From a checkpoint of a small contrastive image-text model: 7M parameters, batches of 128.
Rows from block 7 of the image encoder of a small contrastive image-text model, named by matrix and row number. Rows with one number belong to one channel. Each number is 500 + 40 x the weight over its row's rms, rounded and kept within 0 to 999. All counts start at 0. Numbers have three digits each. After the name is the row's rms in percent of the matrix's.
After each channel's rows are labels from the 100 images, of 14976, where the channel reaches its highest value: "responds to" is what is common among them. Only what is clearly more common there than usual is listed. The data: rendered scenes of coloured solids on a plain floor.
# convs0: expand pointwise conv (encoder.blocks.7.convs.0.weight, 192x48x1x1), inputs 0-47
# convs1: depthwise 3x3 conv, stride 2 (encoder.blocks.7.convs.1.weight, 192x1x3x3), a 3x3 kernel
# convs2: project pointwise conv (encoder.blocks.7.convs.2.weight, 96x192x1x1, transposed), outputs 0-95

convs0.20 104:576476471517512433503547541510523523562552492553447479502493517561460462493561424527440472516561445533557553463505480457503456524515488560528496
convs1.20 095:461441453462444502480496547
convs2.20 094:489510470550433501588472449493454414543496541461509516540485550474397507463509476475551496453562449529457510563503521467450463450503450479494523557474510527481561422427513471434436567522506536500544552493551460544531478539541525513527514510478474540488526495496471521463538411499539467503
responds to: teal object; its colour: teal

convs0.51 103:547446468462508454520523538479528526500499561521461484418474513573506476459612453493488500547612493516545475502534455490485479557497501495473468
convs1.51 094:503537547515568540526553529
convs2.51 135:455580536574548538532507508524486462489547489431506539492464517500525540549490487584483495475487498509521487497547489476476495422473504516443504513472523502589498520511537449452474526492536512545523518580571458487532423590517447527481634519530417524483536513438515559539511485490495501479
responds to: teal object; cube frame

convs0.86 096:520551482498527490453546557526449466513440504559544499490573490458461479480537485503484487400504553510509562459442551495476441454498490545577533
convs1.86 102:489480487471445450486469421
convs2.86 105:549500570465504525532523536600533482419463432540506487546412433404567523531577539507465531488424504431516514510555550521517590490532509484485505499476460477545504519475514544501515497453441420546523515527457528495478482524438519510533477519528494491465510448526550490550520525517462485537
responds to: teal object; count: five; disc

convs0.145 099:571503446458534479507508536490453627498516539453510497464454464497539501430498510475514447526528467546467447443523467482525546586522539504515475
convs1.145 104:494514522436475542458441456
convs2.145 075:586467435550508519464477450476563499473491481452451496478545517532449503451434438537504497483449519474503518457419522449507452546505440547507422428474470514501593498436499518548505479471531542460516453509541541481517456500498496553488572507534472599506496436485455525450512432526516504477
responds to: orange object; count: five

convs0.118 099:527505534480501529498511488517493548496525543508464494503413486416477476504439490474550489564434476468424479498520537552489506503593552460400503
convs1.118 097:535563563525536541515466491
convs2.118 089:511485531490459457543520521484538431508509532513503525477488468437475467439514548467523502473488517496535639507431487492544493449519494535500465524493487516497485467571441563506492571489446540474577611492515499492484511484480527529602469517506506527431618519542523473502452467505505454546
responds to: yellow object; orange object; its colour: yellow; its colour: orange

convs0.180 096:541464534491541500605532438498454558396504519514485507517440507479480568472498492474542450492484454518459523448562522512503470504548550491429500
convs1.180 099:514545514520581559508527525
convs2.180 106:532463491496500476558464489465537502453455457492494476475511485484493537388555533484526504512485535491528576467428497495559477504565474569491475475483492504483524508503415591567530569467442494471625557535531492497528454435446492563551494498521500565456546463489496517502466446498500464520
responds to: orange object; its colour: orange

convs0.171 100:509598513485419459488536487463566465476522522446469453483495459486398513494469553523603521489518479488518541526446507506523449497525517556501518
convs1.171 094:531514530548546563512523556
convs2.171 110:568579495439496480481446530492491576483480545474539487408426461535547517473458526468466496499471484488486411453476434544524493462498499467474514515547524518469495550537513530548469491474491466434490436537449519507567551470484502569527502507399490463560514476448502521519466581452502537565
responds to: purple object; cube frame; its colour: purple

convs0.150 101:532561497499408490488564512450545447488548507472481490528529457490419522473467521506551526493528481496547549502425521490514432502566473595525511
convs1.150 100:493516525463496523493424425
convs2.150 100:533554438467480459530418509409496527502494560492506488394503487548465501422465496463538506519529483523457481433421452511520458482531441483516503515543525513455513530530481523601446545494454496401533456493492516527543501424490478547510523489422484487561523481490451546470441533489506486491
responds to: purple object; chain link

convs0.21 101:554474481519547482508431481554438550515531525514534533508453502463496535423495503480533357485473440558494470454508498452527522556493509513512481
convs1.21 090:452462467457481536456521560
convs2.21 105:486482434505464493487478490386504553525484493458475457455611567584428508456469441514519521538565517504436446434450513501524435556532446510479501450524511472465496513457471492580539522491545520500524440528493483488524482437490508499430563504503515523524481462449460509458488479526524473432
responds to: brown object; its colour: brown

convs0.133 098:530501473491515437527596519439488519416466459456509393465514489578475480493518524504474545449546507525504534444521494532525478490482499511542577
convs1.133 093:462458456463482487474441444
convs2.133 130:461444444489514556457521436547534532497398514524500478550523504470577515531561503471540450523461527462554497531556558519533505563488533533509527480506450501518534449493545562534559401526525501493432545487478536498484544505544468485548424534514530486450485466503454425554535501491530580525
responds to: pink object; its colour: pink

convs0.113 100:497480464470491513463445486502497500523625535474529547493488480447558529493460504501523481527511458508516442520489479419502561607496491509489406
convs1.113 097:512535520517559569499547543
convs2.113 115:459495420520447524474509489495439502513456487486551500555499511478553580560539458517586486523484514458503492466579537553506491500482552521460504500413475468482475476469553516522504409489569520485445513512514525485516543553536442512528495581508515495476514482453342503552538508487532522502
responds to: pink object; its colour: pink

convs0.49 099:499519469545535499451473544590506506523504419495509477518560519533507479527496474533402526477474531496517588446504458527474534487460470490582574
convs1.49 100:472460429473475472484438471
convs2.49 119:443465506502526524513529493499519516459412475495530426509506513502613552532544506520551425500464564480544472489590477576541505520543544505463542469486506487538499512527523567570575471496571479494498535569519504531529531514503482537578451515547536457486470461446469456583550523524500525513
responds to: white object; its colour: white

convs0.57 096:574548394500515472441514540525471519531516520553570530467517447468485443431508510516503464503499464559510521460443510454505476529550508566557511
convs1.57 099:423464525450499516492526555
convs2.57 081:492488422495466501483547536452513459550494517499513487463601593621450428468484408487500492496554470592485516503426492491477478525517475491552488493531518476474504532491529499497472476591533575494459546506500454540523500441576494516484493487531557497547485493472460487484467446494567496461
responds to: black object; its colour: black

convs0.68 098:487446487440429534497528510463501438506475480497494479505524440504536544513479496471512533483549547569472461532431512405535441467545537595506470
convs1.68 096:515538552548559557509500529
convs2.68 133:493505535502491437524533534504505481479468465496557406505508520547552492519539527539510392486508539527489499484512450580501505488589518453542597491496629544536475517539483534534492507527527507514512532542497455532579536504471478511550465454532488375514446477504485463533505499505462449510
responds to: grey object; its colour: grey; its colour: black

convs0.141 103:526558392515498469468455546513492493555529548494546534511507430452534485423487506474526465497511488561539469515444498437578494550536493534542473
convs1.141 111:513501522500513528444421441
convs2.141 090:505494416522475553486441434444487508580483590469497519486559564527485482463458431480564494509512480501482482528482445483498460502455507512462476515500447461453545454455545495481499490546587557406472467495526523532517531493596521535543523521453520544556499513510430508519513482547585547500
responds to: brown object; its colour: brown

convs0.153 099:495547463476397512483551533449528418490491518453484500492549464449468497545458527529515549549506485480561523571412499487486461495555456549507514
convs1.153 096:481406483494476480473524551
convs2.153 072:494549422490495466479486561474509511463475485480535543454458474505562543533491488501541525547479514510500535357480505535566482446504509531527500497457524552475471508532509512580486444478514503466459518556465504464526506499514427552564526568470448500465608474481427492557455526418482478540
responds to: purple object; its colour: purple

convs0.120 096:505504402526483499483500558490515420496515501510524488523592489497485487451534453508487499448548476512603532485433516462522462496504450579554542
convs1.120 094:504539499520557549496542571
convs2.120 135:541551518438490506576482546555531473501460519538561507468468541505527468464534520447466474480531464648510519535469469499431543428544452452513510560541529492516473532507528538452434505572467476534520541534506382580524526473517511510524476459474518468521527468553519501527463511496512507532
responds to: black object; its colour: black

convs0.99 099:536545442529518479525453481523491532480557498458523524469476486449501532412483476465579401483492421540522501460503465467558523589517522510477512
convs1.99 105:479444454467451468439518513
convs2.99 073:548491444524465520501469510441519521443482455429508432484533535556534574487498448542517505491502538477451450391465492543534469519548492537474491446488499501519522531441493520589520494464575521497540450576485496498535512497483502600521596545501484539505485398436458524505523468511516484504
responds to: brown object; orange object; count: five; its colour: brown

convs0.157 103:457483511512472612476468525509480495518451552568492521539471480466500459518536474468529483518430599505451498501467518518516493396561538470495462
convs1.157 091:467532560443534559489510524
convs2.157 089:435522467501536471499535470489590503525486555457468481452514548496507420525503552522549465545557518519485503513458532477568493502486418511612592498547537576547511452573501497536487534538509526528493532492445487476509512508483478453505523470515437446408516505552491396512480476471474497484
responds to: yellow object

convs0.143 107:464566543517490490537492466555541490497524496521443545452474524485423540485525435516550436494508451515527547491497448519497456510509509464362478
convs1.143 099:480531545501575542498543541
convs2.143 126:576472488489449468487526487516518546461465581462466503509441429460472504458470516490520494419477439441524529525492521480493468517498451504467476448519441505417593463459472476461470526435432495461527463473508543479482536544496552477464490510520486544497499545481542498438569432495465570604
responds to: white object; its colour: white

convs0.114 100:529510494431471458558512525395563469468489601460463476447481505509496473467510523460529559553572513484538468564490523520526482539484460505466504
convs1.114 090:526536524510558544546564516
convs2.114 103:480585540519590520463531577511523506476525446465514534450448499546585515579452513583461496518447514503523467416545469517508514445473518528465486498514523510564448586562506473523489496470541446520475478570486478485490463547480450513481559515534459485497542521441545525542461574476465518500
responds to: blue object; star block

convs0.102 104:514534454594539496520512520499480496473474485509539495529514516544456448443558495466498510444501531467518587477494523543534468455466486505560632
convs1.102 087:511552546468485513485427450
convs2.102 101:575534490455449489516463524510528505481536535530430535470472466488419470466473457466448572448488444476461485514460542437490533508446441477498437512497444473505543486456513454494469538481491464508504445433461531505437495490508572481413552492450500548551519483579562528412498529553492458473
responds to: blue object; its colour: blue

convs0.152 095:501474516456480463508592501507536514541548487554430501441514494530462508518531449564484470507583466582542538468489455462484447486518525540469424
convs1.152 096:543534535537571531537514535
convs2.152 111:493557521551510499579496469530489500484483529431514452475472516504515540490523514552509442416499459506529468550520489488451480468523461453464569484490531520537575484492542450440459530477513536543534495585612457512573490585527474516485551470513427499493467482442498528529593429492482521522
responds to: teal object; its colour: teal; cube frame; spring

convs0.129 102:506504477500451447555495525426539408437442508461544455485531468525497471473501500506454510493547524504594518495462516490560471473453417516508564
convs1.129 098:480462424520462444526529517
convs2.129 067:490521500434517530461507516494468557469488531548477519485460458498444545503490477444515498498513523461433491461593504512481534494438455511451455518489452461397450494514472438521528475447504404508451443467456522526427550516509504423441502538490556485515550547512509506443504596533486583502
responds to: blue object

convs0.169 099:563477493394503484436546514488466538520522508514513560470556510378575505511442533515471513525491501469516453506483506507431538539554503526506490
convs1.169 096:543532522526563515542554537
convs2.169 123:504506439507450487452610562526467438502523461556560510555509469491520488554512436555486506482426442493542564474514565507456527533513549473542486495407488496500500511505559523470451439521516577526416572496483529439478517546558456501502462588536516493494507492497460511554514482470499483483
responds to: red object; pink object; cube frame

convs0.84 098:520496470461513460595490551456527489456433542470495446413459505571495462471555461463470543549572495522502471495526467500556483520436473477478505
convs1.84 090:497497491549414486497445463
convs2.84 067:495517483492562516485602528531572432485451525507520540483449533498552477546490491519525448499459507521525607494554511488483555443473523526504471529511472493496463499565512519513482443533529481469455581522495482504450515545554448464566487541556507519467569572501479457559462506495525599583
responds to: blue object

convs0.13 101:540554492481459401516583550440551486477513580495441468477494477504414465486512512547521506522565468502545554523456486511517443486512485544503510
convs1.13 095:561509492541483456518465429
convs2.13 102:488599509467537490506498554471477538507518496478565514420448512541540548546477491490535491527535479516496484417526441532459523394497497491450487541492542474461432577561503454499467486477543471489475465609525434516536512502524451518517555515482493484527554518422485552553474579484518543505
responds to: purple object

convs0.87 105:508514542497609500492530465547410582493471443530514489503516522498498563490496532484459492439468524491398508451559509553466515476508544459511505
convs1.87 118:524429453510459438497508470
convs2.87 065:524482517434490489571558528547567471479422476506483459500520524473542479498601550473480467483504498497537492552481551545514564528537420466521514506525504489602490483502503525520508527519474485554515553498463502526480533486462575500516442430544498447473512432616558416522497470540477461508
responds to: orange object; its colour: orange

convs0.142 095:560515445434493490501562514460476529524574512481541578471478413482531521440476540505513524503552520566508489475476484473540504526597524543514446
convs1.142 101:501447425553487458504498535
convs2.142 072:498516420523497475436541532445505453535498506438540533466525534555516499487449420566540498488470511503531530412460475532534447467495539540514477496489516502442492535541499507534468503499611565456489530550512490480524499501578457587537536569530472520497529545401422526512452491468529497519
responds to: brown object

convs0.117 098:474538499558499527489502504488493518545459499556503521530436459547497376459538527442578518527470550506455477556469495517559466436532557494477512
convs1.117 086:456522539460564497449473461
convs2.117 064:444510455507488482485511466501560453595503593447478521519504556477471431547487501491577480516538469484470494541474533465560454458445441528565556560527507527576510412497522497477478525547538584499460511455443508486499515526540493494499487535466480474428558521574475417534504475471509481488
responds to: yellow object

convs0.7 098:558477503492447507513542498482509528514537573548444557512474479477506455500510509435620479559501462508488472515488546449506473514578540557439459
convs1.7 109:464467469412453500483503528
convs2.7 090:544504517538514481430452481526509471546540517441463590496468531496486434486440522459420534484433473526505483506408504437574421457442525547546484534573523562494480454471482521419451466506474535477520517455463539470526489497515506539482464521457443528468537542475518490470458469424532515536
responds to: yellow object

convs0.2 104:492514512467490499473506488509484526556487557552518588480483392497529446457504541459547485470479534555466400490496534485541523491535549533495418
convs1.2 097:554541500516490427485455456
convs2.2 103:486484484548560479457516487449535515564499584438507530463514537528534426483426517528554448490490514519544554514443430480548430465475492545533505495543517560462529477590471497498492528533545572402511513487503490495537496519539495514556506501516469521482522604483493442514481456473534555584
responds to: brown object; chain link

convs0.23 098:542506474507468470524519545507544541550532540507413471509457493536425481487508419505540463574546443532503506455517483494507448545598540542496471
convs1.23 108:493501456434428475459523500
convs2.23 084:527513488553495556573402416516503428540464511424501518555457562484527554509525463495516492495456529528487422561520517477504473444477510519471536555517499492583535434424565553482467499536526525499546507517526479543521459532535491599546543510456466527485515456445467506500514462505568507518
responds to: teal object; count: five

convs0.46 108:505438473516462551431468511457507473518534511520456533530498517427558468517480499443532526531473509440488441655478513458490496507541502502480491
convs1.46 102:483432526416511520504533510
convs2.46 064:472485517545493426520484483513568439517506542445473536516480538483527437537489545493543501452475524517491529521478492494558445476463504483580557521528549590543509418478485503487445549555494572471529510418451522479555498544503544486510491470511439482432531553585501416454502421499486496538
responds to: pink object

convs0.122 097:539506480510533470492471481546452534532568522520523561491473505501507517396516521487535375469517456565504491484495488426545538562462504528506451
convs1.122 096:516545527538559569502532524
convs2.122 130:483478455572522552464443444418477579531460512446496485513543539557528562488471464524564476513480557481524449486525435524520429525479547546436498462513500464474519499455498527549544478489565508419505431519566508517555500502524480569519518515491521526528489489398455511492521519520587552492
responds to: brown object; its colour: brown

convs0.100 097:506515511519540499511417466539506539529549503451495527492446505450490569459470493512530410523489451496504430525560466508512590576463493440471466
convs1.100 095:500440456546504453513547547
convs2.100 101:494512486492456513480392449446476563542503504427456509509536530515464551505476456482520547526537512465403416481507491511513471507445483503482520494517472490503502457409484452490514525478569481522516360452470518537502501486497582505421546484426476507542476498514507510430512519546508460447
responds to: brown object; its colour: brown; disc

convs0.103 100:540472470433497490440512488450461521510560556478570526500479402404537485469442557482551473507507475505497448528466492457526528551536541535512486
convs1.103 096:460455504459444472506434470
convs2.103 098:551463500510539598468481459594565514472495440538475511568455478471517509509541488505410535484423506496565468528514569428502529549480508528480476480524428475539567516400560493480542441491446468539501476470471519494477405498486487506436511506496511555458485446482518521511518508489491558512
responds to: count: five

convs0.140 100:516490442451513484482444520448496513517546574470533517474469464428593479470437525488503460543521476521488388529458492456527539562492489506488456
convs1.140 116:455443507434434481505498511
convs2.140 074:532486425498455576452484477523460471528475482521531529531502491483508533502515403494516537521431495501543486473505552495492490516506567524450451505464422443475526491409558544514522422532533507464450492480488524514491507484572462580523493591474566534517504448430418554535505509507568547497
responds to: blue object; pink object

convs0.96 098:510502492500530508501465490522454533534554550527514551501456456476508502399517524460569392480500469592470481475507510462582522532510542515489441
convs1.96 098:552558527544553527508542513
convs2.96 100:471446471573539518463464441405508540548455514432500494514543533541538513480464485525568457518465586489538457507504431522554384514469550567487515473532520524501511468496486551538532489509570550413505478484524527517572514506520484561565489499498492504501503518465452470489507492494591557514
responds to: brown object; its colour: brown

convs0.146 099:466516460531521634451448517552487486520538551540505546520481491486487443477538470458559487496450546548448550449483508476522526463541551491513454
convs1.146 104:490518526441473463474431452
convs2.146 088:534485545482550525485501500574556503448495449505491523536408433414581509576531554501467537505407510413488505486527546501555547497466510537496487508508451504553507490491502524529526480453436438510501492470414567452468490550434510512515494530501472518429520495514552482549493526486458531572
responds to: yellow object

convs0.155 104:511581515506438460490557472481583502466535527448432452474493488482388519514462551511602521501501465475496538526482524522501448492527524542497502
convs1.155 090:529531499542550566509543545
convs2.155 110:575558497446507496473430500490499589482472540477532497415419448529547518476458519459463501506469477476494405469465437529545492479494507480472519503543511510473509542521505521544484484466480464427483440532458537497552545455494505567528495524386507477553512467441507525519466589463517524573
responds to: purple object; its colour: purple

convs0.188 098:538469490436497460562488532450514489497480617523470512455475526513518485443594471429503524537572517491518446549499542478535488530459471502453474
convs1.188 090:533531516534538535544569539
convs2.188 103:451562552536587526487554566530508474476525436482497525479482521544584514577491496582463488488461555520552485458570483512486521475479521546445483487483522481595446567570525460476527504491552453557492527561518461492486443553483449486476562510564468500487523528445527512538472547502469501455
responds to: blue object; its colour: blue; cube frame

convs0.62 097:506516428511491471464524617530515480496484575517498475494569477505457425499532445550469526505519508552558575444461546465504482487508497548548488
convs1.62 112:505517536511465469498445414
convs2.62 065:551456488514521521548411413461545542470462495479476474501467468458499531444528500511523504494499498479514471521508515470518527511551456509468520464488426459479615509411526504542537558470435446462540473533497517503468404470467484551520557474493506600465475428418495549509529490527468530532
responds to: green object; black object

convs0.81 094:566484484536603504492517469478416561455528446461554501552505519476510543471486539466483484450494472450509529530543474502474528540503496475555601
convs1.81 094:483512518517552549512540580
convs2.81 070:542514491565538500475503484477462515507548527489492557478483451497453452464438506512481526459383475500616576504420472422479471485482539545474390497496491499468522533518462521460472505485469550431541508501590526460500454520514466543509494518491503590498530537459514559494499472464525538538
responds to: red object; its colour: red

convs0.26 099:525533457502487488459525588492505500570507575557471475487489473478435461461570441510514455494553506566500508491453496477527423457560523557523465
convs1.26 088:548536470527518456477461430
convs2.26 107:458541468502561521561468444497508516573496551486518535443528590511505481470520509491529478544563463594513500549458486436452511458496428481530533543519527518502533504518571477475456519567461529508507494563535404520533444481563408486494543436467456522474534506478472524555456476456532533495
responds to: black object

convs0.178 104:492522450506520547377441511512467507545536484498574558516522490407550431512466535484478518491441547481474516518461513514488567494507510486559528
convs1.178 094:461492471470502475444473418
convs2.178 103:567483564518527551558461462534541514456439502476502463534443488499576544467512511493450458434410514471591431554532454513503503496527514515405500474536482475552553513455517542479542507461490468482563489540555501547535488513464537569520488487509511522522468472435552510504567489534501562573
responds to: white object; grey object; its colour: white

convs0.76 100:574480521543500467493525477462508487543533499540454513573529592513494499486519492478517502495524432439531469570519593466452457542511424561510493
convs1.76 109:495464449498455416515498468
convs2.76 107:492530476561504440468477477466453520521553572442512526458492501533526499499441501527515490504463453502533504494452465490494426481461535497529507511500578596461506481549494469448404478487484596440490485495518515443576531541535448484487512497468401492500506565492481511505509458373517533540
responds to: light from the right

convs0.59 103:546480363548483491497466555468468469483476526485541457555530469485517519468520493483479471487509493499549513520483485454535490508488483535638560
convs1.59 106:544533520518507504444451429
convs2.59 115:542527505435474546566445508498526480542471537530476548499488533508479494467487452407481544502539488528449466524518506504478543448451461496451453581537451423502460487442533518509496502534518437497484477481481481586441521459519568493491533476446562515573548485567535519464467567599548518480
responds to: black object; its colour: black

convs0.45 096:569454428534511517501482553410498484494516555480535455579488508497486460413554491478463481495551520488537472494515528496537488480466452523602533
convs1.45 114:488452478515426506512426499
convs2.45 108:462496509496539523527505524481559391531502429544511511510555561538515483524534456533508506555528582544494500483521495503501539481496510520506489546476510469578444563497522566593536544561565481532497575524484449545486440452513473529538531502517546486507537465497478489544431540550540437408
responds to: black object; its colour: black

convs0.82 097:436584497594474546482414522589524463516477571504495533554554516467494495506514442507477504499429542515492524477507556494507512463526462481517456
convs1.82 103:509425481437446485490523525
convs2.82 056:508496483511519471392459418403497546489568497481469483436539496537528490551440508535496516582457490470465455448472498455493502540442484485517526450497516516473560559506515505575519488446499476481464404536479528428512457495492462518447567483478456546510475492402494536489457526476456497462
responds to: green object; its colour: green; count: five